{
  "num_classes": 12,
  "arch": "vit",
  "norm_position": "res_post",
  "bias": "all",
  "qk_norm": false,
  "parallel_block": false,
  "width": 128,
  "positions": "learned",
  "init": "xavier_uniform",
  "lr": 0.0093,
  "orthogonalizer": "polar_express",
  "steps": 5500,
  "final_lr_fraction": 0.05,
  "weight_decay": 0.0
}
Rows from block 13 of a small image classifier, named by matrix and row number. Rows with one number belong to one neuron. Each number is 500 + 40 x the weight over its row's rms, rounded and kept within 0 to 999. All counts start at 0. Numbers have three digits each.
Before each neuron's rows are labels from the 100 images, of 14976, where the neuron reaches its highest value: "responds to" is what is common among them. Only what is clearly more common there than usual is listed. The data: drawn small creatures on textured ground.
# fc1: MLP up (model.blocks.13.mlp.fc1.weight, 512x128), inputs 0-63
# fc2: MLP down (model.blocks.13.mlp.fc2.weight, 128x512, transposed), outputs 0-63

responds to: brown
fc1.71:520488587449534487469515430451518506515493511476615537518460577529403467540449462552529487547538464509509523510527491556493544513495546433520510475543491557451461508451465543442511456508484469
fc2.71:486455574454434472420509519545526550464499542547443491508473503462521537468521533609514539425502484493484527484494504538530478550535473496484422467493567487563588552508463460505456539532493459

responds to: orange
fc1.478:513527502547479548530530398508470471445474472456521464464502536465547492500547549492463497568542533449482546440442467518482486499494489567498452526586600468480478474472530540531560493444486523
fc2.478:464491526532508482502523489536570518485493508508410488498459563577467448475532468448505519524460455533421538556504520518575507444483501566424542546455508568492469480500424510444445470477554523

responds to: brown
fc1.447:516550506464500475486435510465572512498440479548490505528541474478491520468476423455531492481519520596506509541556524412505493476492580415500502570461487490485447498521471453455478470493558443
fc2.447:482435463485561435519492436517479493455558512453505506479512484470547483467500478499492521527480541476477409466517501502537541494433398515553521574539443491524536527475532546452571505445506451

responds to: orange
fc1.221:428459500530433530460551516475482538466503538489517512490434527521491474486570580449503462558488562466468451554519482470521469463506548513507419478535522451483495513456459541445505469458493489
fc2.221:479447531518517510516495562451504526477523565504504574507522538590488540443520506463528540479511454536506549451443443476492486485373563480448483532499532557505540487536476512581415475474481577

responds to: pink; plain
fc1.438:472471476557487448519570505537440490382534568517433490485566533502504449523518532494474538415473503473544482533438519528512533468500460566521539448524503509511540501517547575480547468508515454
fc2.438:498465565503555527414514528453540581534543525486490445483567452502487457424504517481491482542536506513461547500507441511546513504456601454534476431571544460406455542476459524517565554482493534

responds to: black
fc1.383:518460532532487533508491505472496474497433512469482476435472545583450506500576482466493458526488525523473539552531505484475509417436513521548570469461542587540505486498533483423531423573475508
fc2.383:495448493513477504499555501512536518465596515514441460553524455493509501507465508535504533510524561449491446517512600505527539480449470513577482468555463490494490573463482501572442523439490506

responds to: orange
fc1.273:492468468528550568477454478441409534496485525512529584506580546469482531529455487477499479459438519475508539463454518465549482502504535516493435492417497512445505452558444515497510470525611499
fc2.273:486423536470519579418503514453500558463490540479493406516516464533562493531559425476548480507523538467568499437522480442545496492470512405503416473552480464555526522510546476531458495455493436

responds to: red
fc1.280:472506548491596494554485557505499567543554533539483517508442492474467516567547488543506527517455558495533481480527578543444521522481537481556502535481519473533497441503439441500549519586575564
fc2.280:491489502456471554525522481506457501498447473512527448499533473449495463524554452483474500548458467465556497405539447507564419529476470552462454485461431525531507446470530541529476455559479472

responds to: purple; plain; jellyfish
fc1.426:518499536465489422466448550515461567450580558521506473495549609549560480502496575473499530559481499498497472461453498523500544515555462425477468474542504450459501504451540530492530494574502486
fc2.426:444542484496471588431572447492519421505530450484479512519518492487409487459510475534596557485556461457486499476508476539511499469451522606438481475524575514525534422545484562485436520496417566

responds to: orange; plain
fc1.501:469530426473525522529451505449505532413518495567527459494481511551476472541594470491475512475511539511432494495512554490513453520489490561476518500498482465490491400480594399491432541429557507
fc2.501:464510452524493441537554532532480500456490432588415529497459585562490416570532493523507521493456437471468499516529507463442555515459542521502516504518538502460463525483449554527429537513499567

responds to: teal
fc1.319:469511449507471469488429517500550507486517533582517439527448523474481501510507520511499470556472556485496461473513479494463490495471465445553457464496507485502510486514470430461576532490507567
fc2.319:523527436492496571487576502539409489491495504556499489493520519562421573454526481489557487573460505542486468507608491471594411510516531526503460501435473465499534529454499489504526525477425504

responds to: orange
fc1.362:535528450474515525570477575544532554470527448489501471559491539442474568452498540513508489528533514477502522474500462505480537414484493494442584486570517471502475549511526512491421590501560464
fc2.362:545508518478479511536474455586536452410546520474525449463484511477491562495538518514475463527528449426471505559553449540410502519496514466504513473527489490452495497566449447609486511534558487

responds to: purple; plain
fc1.157:486483492487418514499461493555481464472504444529449546508465456485467457417529534567470462519508482521384538495532520479523495498482425472550527463494513440508459546508391455470538520547450529
fc2.157:471445510551469503524509507410469494555478451514520538441493443515432474560495507555459475541446534528520532500523500501473503457525454443509560497569437465436499457580498473542422452478431431

responds to: yellow
fc1.212:525477483506475525493526482572548481461507498550433497517507506543446495450584529438487464547503549523534496527510450469525541542404498435533386475528450473541412536434484565517509491507498500
fc2.212:417524513490424550543496547494523484480546463476531534530464457578517571528487584512473489463483562533525480465517461540613438518481521526455498480408437553524533472495444492525541523467548501

responds to: red
fc1.350:468445462471490570539531514459512458486468520530558504538493460443547517517465541584530502432464496515514578477463487391533464495463511488567505523500508538450435480511397488507410507521519506
fc2.350:517527550486510550495560561573485555475568476488497492567512501471512531450472495500492495466553543479467466474573540492485491527492459493592452533502500483498494463437522440561575454496550543

responds to: black
fc1.473:472458507484501524513523523521543507495554595555525482433540505474437513461533457465478532499476481504495539552473474464531491534585491486581508500519495513483449538481452458508474400533482430
fc2.473:542517530570521551473516452519507522406493425474531501562465505529536488551569466548583555566455518520465512467468559510453557517462447511437469520534440485524453567390446474502498515493578513

responds to: blue; jellyfish; starfish
fc1.107:568462464540459431464438503503509437466486466407525474516518521566477541450495521534543492561451501585472446457531535522527467498460539546505473519536509448512541525552528453523515493486472588
fc2.107:508427488514495456507516505462443449418505489616510564501542492493509522421488502534514535473463474574476467449507471463482548456526484533466535537484541554445455406466514509497433533494556508

responds to: red; plain; green
fc1.116:560518499417497505518486509422558426470458504567472501528525513481551477559494495486480527475471516489527530377419539500503535530481484461495448514590506562519481470540480460557496522440540553
fc2.116:507605532529534506570520527525536556496564472490506518548471502542501533491496488470418482560490526501528530485524540508503528567469497528553477575466493516532511556474527539507462453493491482

responds to: yellow; plain
fc1.220:529442497475502508409578551527486496519517482486542469437479533486564495471585435488541478498525502450523541520569448376545489526496528487496407512511635392568493465515528522460512562497540528
fc2.220:466491513530520511546481514501553502456497564504437546523524558545537518478439583493487487521475486559470482490502479516487496427452416471536423516453487529515533501506532489503505583552442482

responds to: pink
fc1.391:504494553440529507517455472527538471482513520515495542457527491507531551496437504606464451516506481502517531460439500518485510462539429430462533602537516491591493452530471588523502470503531479
fc2.391:503530474508609505497487416536451530550564491490486467432452466467497605520554535485492471531561483481496477483462442527468512561477469518564534545472527539517459528479553495509529524446459595

responds to: black; plain
fc1.416:430495538503511572599541545490386562478514486472455451431483479572540461438531525510483511501484522455505530471483454472498481498500570471543501527517521479501558434498515420451510426455482505
fc2.416:576430450550524419457522498513482461529562437508456551516532598511420446523485467478586556514508461570480482479543511470496499462453405491560478518466504453507474535546476476476442510492413557

responds to: teal
fc1.296:467461429461487453562461566528555494458479559439513555503431501555462494527521539549516477485525462483507466483477470517500469491513560479508472476504486501477486413478468471472512461548505497
fc2.296:449550484499561535452518554540432555542456530567549457478454557488483565491511494495579453501453535515533532433571502438555449450420545529566469495457508473549547468451518497550483516451425507

responds to: yellow; plain
fc1.481:531482524553553531557490489508482474541476461400541445430509476479542582448492472481513492482510441483541453499489502544563520432549499536438511560485499509428497447502490475513568562571487525
fc2.481:440447516498475461464440515473491541438559521543504459511522535510428461561508421484482494546529476524445509499461533492525502457530551428451548556496490568418467523507498475477475524481561518

responds to: purple; jellyfish
fc1.277:467453444613510492484447501448522462541493474524477507596474507432464474491463535486558561556436502503510475447492470487535503488472503516496493495525501552493452469518577480541400454520479556
fc2.277:584519498509429453455549531472458484516518494568575520477491465434487535579508567523526564499524577547457457494519544464468535454479471540463554432489537451496475438475472493504460444541466428

responds to: grey
fc1.359:455511461528511478485490521524615512456471470493469561493528627446540500460513540513583494505495477512504472473470540566524520530503477488501561415537462436509549486492543447468493475488514461
fc2.359:518550529550469582433436448504488458469467487521548483537460462476474469473485513547503492525535466435493510504459529508509451558517593528510504517551558490487488456514532554551560442600503529

responds to: teal
fc1.382:519550448498515557549558506506573504522488462565445477486565530523463499440461429544500537497512483436520519595558508514517558574442457468486511507499483574483451508485522461528458517492565518
fc2.382:506533479492510491476444382491508498525498503533485446508417454497512491579499518524417539477542507483463471483546534467480499418571423574523496503486449436537519547558476449514555505475484497

responds to: purple
fc1.354:477518469521452449488433513525486456558539533482516515472447531545484522462530482465533507514503489542456549451496525575548531469430577538524512431523529546525547488518528510535412492468467570
fc2.354:522459472508530514498492522551489466525424535550475485583534459531472524470447414491499485573472526593493459517459484478479484386552499514526475527518512500448478500469525479523511504523530416

responds to: teal; plain
fc1.214:502540471491618459469466508482453456543442476530568537465508431473510502525486509605477488543515485488485503583508527530464514499461448539495536493513507493444490440572541472464523504502505510
fc2.214:455502504452474516489514481542501462536506512468493558449440472478418546487518496483515537542538525520546598464565480454453401509563574487477513532536582487485491453479513535459477457500431535

responds to: green
fc1.448:443446463507537555454575477486537492517493527506461487552438471588523580458463527436465583534481562490472481512493519467515485507560486519461482549498519424532529509508505610485491506475482504
fc2.448:477447460516533430471441491410479570488472558552482531442547495473452548559527470448555494502573491518542445612513587538472479506479490515509478497530545472544554464475543535480476498494569574

responds to: yellow; snail
fc1.108:463435426525539551514501502427544520485472429561499546538489511580594570456515492502467504518538509455531502483541470489525454558527568519474502521537528580453504493475420510490495499475495538
fc2.108:492490536512521398469465416434477515462468529506482513536485451478462461506543452472581427489540472510443441476407506484512498486473555438531515554502472550596523490493523548523508467499526481

responds to: brown; plain
fc1.294:518516456445490590449491450503478473479487520570540539465489496531450493439484501533498536479438488522518481440434425464543519511510531497524447554516539512490481464522444510450463519541454427
fc2.294:448512485520479512459502441493489521523454477472481483438544532402491479584512527531463464514523474477487590455536530507518504535524508462546497495478456454539474460518456451542528493471549498

responds to: white; black
fc1.85:550519498468474519499515550471467495458523460550493518487482575507487522500417522461547500454490546506534464515500494472494595450491517464461472506513462444524476555527490474512487392439480467
fc2.85:557511480493490486520455553558543510540457534544594555528519452524438473507463513465517519453514496435433590521519410525487538453530406516513503533440416517510475463540549490538531459552500449

responds to: teal
fc1.259:491501493505478528574515487556514478541575426546420529433451469537515511494540545483519462493464545578484530495545508515473472498395484463543489530430399502512533532460476538440508521459570568
fc2.259:521468437503478524495576475526451497559540434463556507572513511498409498528479545460531520550536529497530454477564446517544438540505516451478540485508496467534459504543528500481451560515489559

responds to: red; pink
fc1.334:465519580585522484508472550537538524529593517500530409479533530517519473411407537534481535511478530518487525502468463468456482444483567466500518480505493460457536497398538551569486493474544478
fc2.334:550585476526449464504490502473491496458559534460433522557519449557414472506547475450573496557493575516493485586495522572520534500592492544521483542509542474523492456439467491489535442433470569

responds to: black
fc1.177:517473513504577491528560493456469554446526433448484435483481500542472403440545443477562454500494471526515467514568516479522518475560545510514468513553540477541516472476523512489568513534506508
fc2.177:503496462525484488517436468453470473427532496506582532530501496456438489504485550486509471439526457457523491461449405514435539505492526537470547501488479456493494520476501520514491504534414523

responds to: grey
fc1.505:461491484530512494492531441544535540465446493572546476496475511494479497490497544520546566543539504486495501518497511571499502532476504435463508492601414549522467510491445504561468514432493487
fc2.505:468529487574623535442498455544506507501546560521499477587479445540477508597490469431539514525504492485501490528496432431528509489545462494524475543497519504412484532544553458409491449521512511

responds to: brown
fc1.340:501408501520436466521522548557584496593435466494557560438471507492452487511478536497489435500526476502535464503576444507545516478530488460548492461497454520464510579462497545450552523522497521
fc2.340:511491533519526542490510472528436457437582558491463459524547491464514468509534455571559444525443589573531542516483560488438472560490427500482525531504565432498477516543415455527425451517498420

responds to: purple; jellyfish
fc1.260:547437450486450510518448615541475416533447470493480477540537504440464532530557503567564481444500480491437576488476481554492501469498485502486558520504457520486485541493469471503503488553525474
fc2.260:448534487517429525452496443521465528508473540509543492510492416532535555487573464423487451498587543434511549488541532499537509449546458437484509484474481495483475466541403477549465503471592495

responds to: purple; plain
fc1.98:441456441452436474485435457451491474505512471575468536509477483482515534491495473588492594519552466519476468467504450475520539541445524518505494637458552509486508463511481478443524474504480531
fc2.98:574468488481524498539547529502479515506576546589550444462523483497499441464495416468549488498531514595554440530458511472480464466534513492510478534591461462533494531437463486520502522521561577

responds to: blue
fc1.395:551536516567420418488503551518529415535515586497537448532436499509554521439435506474577478529486502473560523406472542527497505526430547482460500461505449462396496506458567491558471536505493556
fc2.395:514528497424610547502430500517533469501496468485443494476601570542445465464488477426474569480517495544494496531535518468502521428532542558501529495528506478522509473525592522529522417551505490

responds to: red
fc1.42:469525500484572562521478526522500521424514482542497525508527509540456546563410511539496575498588442527468539527548503413499538446500527455486428420485522514499462480478512521478453510465455486
fc2.42:535551547507484451476560498568453451531536484495489478513493482454489509539552554513476539417448436485447472521458479588559522520470506507439535493479598451516453569419547563482548506528527497

responds to: black; plain; white
fc1.424:458483499442464493514528553540437490496536478512542500484448458552529451469480438477581508574518466562571468483456464445463498477451512536566517405430579482504490492462502531506511514465424512
fc2.424:509524406475456547532507504534482439507461543455581529581509483405491525525458490476454520498499534515478526505535492545597541438516507472516495456454417525474585514497520492512477542498465501

responds to: orange; plain
fc1.461:471553541497449505511420460467557543541469494456507541538487494473492610457566561497459516501535511564545469468489573509509476442433527548540583471448520487522470542537519542570486460463499474
fc2.461:452487483626508492528582494478493468507468507462460414506493511445525539442452541488440525528521481497466541497532481524530545478559426493535548472490487532492477513494403531473419522477560540

responds to: white
fc1.445:448585510470462454458467523477444529448458499516510544458500513511498494559491540472487558467559476549550467518524459488546545502607481426452521446547521502458515561518533450431574505465419435
fc2.445:487551410499520469451475511515523437512528504493520517504469471519477460498452464503561527423485536487508507444445463514540510422457465608451482482535473505471494538459549529526444507527528515

responds to: green; plain
fc1.247:533433530504475461505503498512477452552507558468480533530558514467498508408467501534528551534518391438470518515521460466475499500549513538556538521481510434477560539537505553441486513503576511
fc2.247:453474457511499445521568538540519554532550466518502451471466512506475551529492482520521455431504549529544491504485490452434474546518478532539529552587456419488473458492459487520536432469497461

responds to: grey; green
fc1.28:522434505482528566520488491520515553507510428457529476515492513517482495490433535549503449518536466419537549442557489526507454562471469504535529585536501520567467499495472594483492520541452574
fc2.28:479526465509490489515499507576495496530557544497508430460435447456445516444509477516501532497541469477504541494567550541495560470508501436492490474477450579515521532541444496456514465505540515

responds to: purple
fc1.101:479470469514489478521476463506459520541524513553485537572502471525516445497501520498536483513372449486506419426483513493521485483504484457502517476542442494500550512566468504510491538476487513
fc2.101:485467491524457485518497470542448453529498474463514542483480508460453464521453483472549500540533491562523528548506464462493559453519534425472473545569574479473513474490520390520498479520510452

responds to: teal
fc1.315:559477435476442525488540460502547479527570493529510516460488473470503567488541580511491492464459556508493557463514525514432500525506481505547559516535438482494534526504429560572509430546536556
fc2.315:477475554545521575510571492482426456535509463405555459516494478411544480449506547432522505579450484509497559509461526466470446508529497476551494483449529491436460511495514530443463477475456490

responds to: grey
fc1.186:526494478537556481548448482560441467539519536522454539461493547501468518578535529649490564561467453551497500515500498541503562457547535408459464520490484558549477451502512486433504515559480483
fc2.186:513558484472480499487585417509478532512510525548577548464494417542396491491507505510527519465554541509435476493492530526491464526479500527467545499520566477482473448500516438446432539406497461

responds to: yellow; plain
fc1.275:508498460470515426514518502474473549531528468523516488523489522539452520448466568441540507528516483495451503490449515533461575500449440510484541486547415571526579504520518521490414514470559501
fc2.275:430501496519501566606506428459505514492514444518446520509441505495491461481476478570483483493520466515498470510575414476547457557559456506584577511503450473555494539514451478521554455471513517

responds to: grey
fc1.65:533514487512494533484492552579508550503532497498569371519526461503444485524496545575528501408510474460452575509472500608446451541495483481505472534479496494481501513530535565439521502523530517
fc2.65:520551521474529465491469514459467505502475488470460519492473479565491506511528552546510613461528561455571463518472505509473506451531496500483484474556476531478513455498448580428534511459472521

responds to: teal; plain
fc1.414:497570575517489480500450444431443513518506487504529450445469449538467466481536525442391514513522519379514483525449535495503507538522464567438456545527500461448571522434484496566506488469546489
fc2.414:505513509512514457564523504430468417429507567550458410492484475536480491534546543495448500562465477461488483570548451466525549523480543455541509566522484477473469442478450576473471512506476495

responds to: red
fc1.358:519508488518451551563453498511578499440577447529502524525515492490454469533489505450482534485500545501464497532478550481579487483484441560443446505439549506491463552488521499535447454449487492
fc2.358:573542440477517451487513496479477504503524501570500383526493522557505541514487462557515545450489501475500493512458521560490456513489502530516465566483495529411539445430588551444592478469535523

responds to: teal
fc1.123:471571475451561501562455564554546539470458510496436442519430423460526447506480523486526463530441513529549505490489529523534477504549539471524459525531497483534483453491454445505482571580479528
fc2.123:481537489539480543491519502427427479480443523553597512435493551515483559462535519515523436515520463501473471490578483463547509454494480574545593446475464538539504555535478494569557465437511519

responds to: pink
fc1.122:438525486440500497500526571492532493515556496545528467503593525504463472474444499560493524487490438430447456516618577538528577487516459554467443463519458490412506540512493509493522480527513473
fc2.122:522466471480558432490413481504455490482567504486543485539429453560498503566548505523510553462507538477493478529429500458496530528550566499484450527587508521541499487422424545487576463553478574

responds to: purple; jellyfish
fc1.176:546462532518547524502513544578417473540510534579484512527517460504509473485469485456485516456446517529461560412523515589532446533470504470479607509511494508560473470527426572544497521587517526
fc2.176:533463409481436516494557494503435469511447439475466431517491504465481506529478500526442515522499447462575468434535455463541557500443450516493469437518487499511459516515467490537524522468502459

responds to: brown; plain; jellyfish
fc1.0:473527460496509483465562478470452477535459480452506540489473402475496597520527484491467545487433504499494465487534480579415492553512465489527481575471422431530467529513429542455532486485507576
fc2.0:505480571508553544498503415537544435476510503609473554504507561507500505516493443504546568524511485480558504511475552533502505566462532444481448592512484482518546489456489478520523450496562463

responds to: pink; orange
fc1.121:547486479537529527497474514455513520506483439457483521462503541461563472502440433461477542523445549504457520473470519484592572485500487556486530468499500601491571511565501488452554459524497512
fc2.121:613478516552409556499531505524469504494553515540450470484457441432491501528458518498478544457474544463504496557504496453484512516454513475583501496440506518472492568482478505531501500454549537

responds to: grey; teal
fc1.114:505521510510512510484531426450558507447479495511503448513452467487484596423500557569569505471504501552501433515508488422516528493467498408500542504503456551492450480557517508582498569520557445
fc2.114:451558395533509478463462474543464541563551544474447539551500501487451563486543462506428409522545473494473547466504496523559477472560472519544509526472502487521532550519545493479485474502463555

responds to: grey; teal
fc1.297:450522502516511555497449541504467424576513476618529453542462538539485488595520538499529469474485445465450571500470571525472536509487480472568544494456480473491534566442474450452525451504492494
fc2.297:523480459494560531472552481535444538533478524508526512497542468450508549521532464500464515486477544501571476551560513486488457500460486558503430515543579518543456534511484517459454491473494529

responds to: orange
fc1.164:455513503463518488555504509406490499506548527474593436492468505487481522444530525550540518497523486526461479549511489571515517478558500515459546422541574544528454566525425511482532501521500513
fc2.164:555468517476487480432491514491457553395506539512466529427514496465516515506519469489450448523528453474505462433458464498453567408545500415542423449482513498545530507542483496555463455542476457

responds to: brown; plain
fc1.323:545542535441497574461453487462571467487453506520479521472568510541487556488463487540494506480448521510548550437511469393450579552481469551499438531505489463527500515484434569475459503483499501
fc2.323:475505504512465554493559480419462473496609478529519480564429516536545446487503512463460494524561484512515547492472438498472502472496490459537442526453514492600541512530513495532572433479454472

responds to: red
fc1.86:497559415503520517491505543564562472485511529435546486443478574476567511555538531497461554544457484505531474438465519492482471481486531516467489537446479564576528513475515367538459512525484549
fc2.86:483457485439434548503452499419566504528472522560442512531479530557427509465460528503513462460555511520530473492532454544482482467533496525564534557525520446439584456448501529455518521487480506

responds to: orange
fc1.178:497441467489513492531552482464495519518475388530498504492491490489514510460492422504485566505434521461466420529410599362505491518538488474552477541478502504549430473507442511490536383533531528
fc2.178:511464429506508498499502539489523549529533459490513475527453522572558461436477534496446502515443449461511431414538422542504498521411532531543496526476457531567515509472483495496503524452552486

responds to: green; yellow
fc1.503:514464462526494497501522504541424506561457465533457433453469457452510515469470480474486491504512491534518463524507482461493483519547540490459476534498542427500503505506510436496471478529449535
fc2.503:486456484519497462482501433489467572492464548465528587412542544500429524470539547513569510519465469602530550486529464448485524475538434498469484565512515476539456536529554483486464482506429490

responds to: red; plain
fc1.154:503542501418497531502530557491484496514433512561602544505425516506444565516449564558500555483553480521512525498521457487444566479490496459528480534510499555526485481493482466451460492536441537
fc2.154:507520543496493449441434461608495495513557457500545553554527466457486492529501537508431529501527509426515448444482469585528456474524558553524502519535577487433530517413500530418539519469493439

responds to: black; yellow
fc1.215:484484507500490526497502555441530483493581447496519459498485521469442529499490502492490506485540450480457403551545574432464494494472538541510471567541502465465447479481418547536528435477444519
fc2.215:558526517445541457432523482515531534442500484511572511541514501470448492505511494563470536461499507442561491514451501534462537558508515541508498471478527536533513508468433605503488485479481477

responds to: brown; plain
fc1.135:521447508534494539488451459456485484541485459462459509500508478475592513570521495422538528426423508556547496453495449439514524579476561422498486559483490530427526521456500478470509433532535520
fc2.135:577524552451499545473509481508497496563534445501576500404531560533442476470435559525469504488557493533554481436505470560536521531486509471498435520483540528557439564425529467500509475474457421

responds to: yellow
fc1.179:471553493475505494518484495514472519498516467501498467478499501544473516520469537481493468431531519447514559535555487462518461491462590531411471540474503371487507545490433507395541448452513500
fc2.179:541489517487513481493439525522526451514544455521430491516547476502514489498532536519540606527482513568432472450434453523491560475438474437574490459517482502508453527439481456615470515526527522

responds to: teal
fc1.386:477588404561485461466485479493450524543501521458445476471479528535541531521526506401542450516447566423433423467488499516473417464579452542556494494539479516468528502513470467506527523527539446
fc2.386:412490480533517542522525497521450452497544499531506502492443542491544518483527575438574547481459422532458552511528450470447454487497583500411522484595503502455485469476472482434459476495424537

responds to: orange
fc1.440:409522449576472540523501541534473499473478431530422422525492561491493503536537582458530461509430463383505503484500524470555510443491455482513464450533479439476533455484498501411545500433599517
fc2.440:500467482518576489491532576513469557483525549469502560535513554586493478514508633488550467499504448552461462483511497558496477464437594489480501477551531516499421490478486417540481534486478532

responds to: grey
fc1.132:485431461473536464503484487512514432556558477560567507551463495531480566534491504591547504518573555482490524456431488541504484496452453481489491529530476508482510568458452586428526511562460542
fc2.132:500514520475473551448461416530504508553432583508498492461479523434502533471608474503482514471465449525510509531476489480577516511547498442410520525520538521529457482564512515518521487485570451

responds to: yellow; plain
fc1.69:472546461467462558540555517522524479533517485549510529465507512575453486524459477408417543469493473497528547496487520474493462461498496490451621511484476475506501520425475466489505480486532493
fc2.69:550540518580563502513455498526545519525477462542521485588495432439539503476488532499479554569417506559430419501461490494484564524453466517498563487528438512485444470517502495548419558581548527

responds to: orange
fc1.112:475444499497497410543510464481497530467500466461581528530547568539465540401445515474503438450467528504477416522481574498525470486455517548460518517446478495429463470543533441554471558473536525
fc2.112:556517490424521581557544537427526491506456511495425482537554521449528462446486436491503562504504467417505516462538593467457547540496427515455494482492548519430462459491434455452447474540539488

responds to: red; brown; snail
fc1.346:510537500529442511440540482537544539503472513404494536524497451554558454557488518545522475545516515592396467477487477475543453443493503563494500398483595462478529473436569467530485483468455516
fc2.346:514512452503553499521515459409523532481530506526419491528466542482460480520478528511458486464553531428515541546513541531478506501527521518547549473512455544437524506546524500463507538488470555

responds to: grey
fc1.128:496449437462426534489551441516542458436435437491445539484428562507525507535567538421481520518565420419530413495490479530571462453510482503491467486573511542525534493549492549545516531504490517
fc2.128:479529560571549494423480554495563536489486531476545450518491529491431508464491531466492415510482457477487524559510547483518511530516514583449555505512552536524454510504488508442529482526505485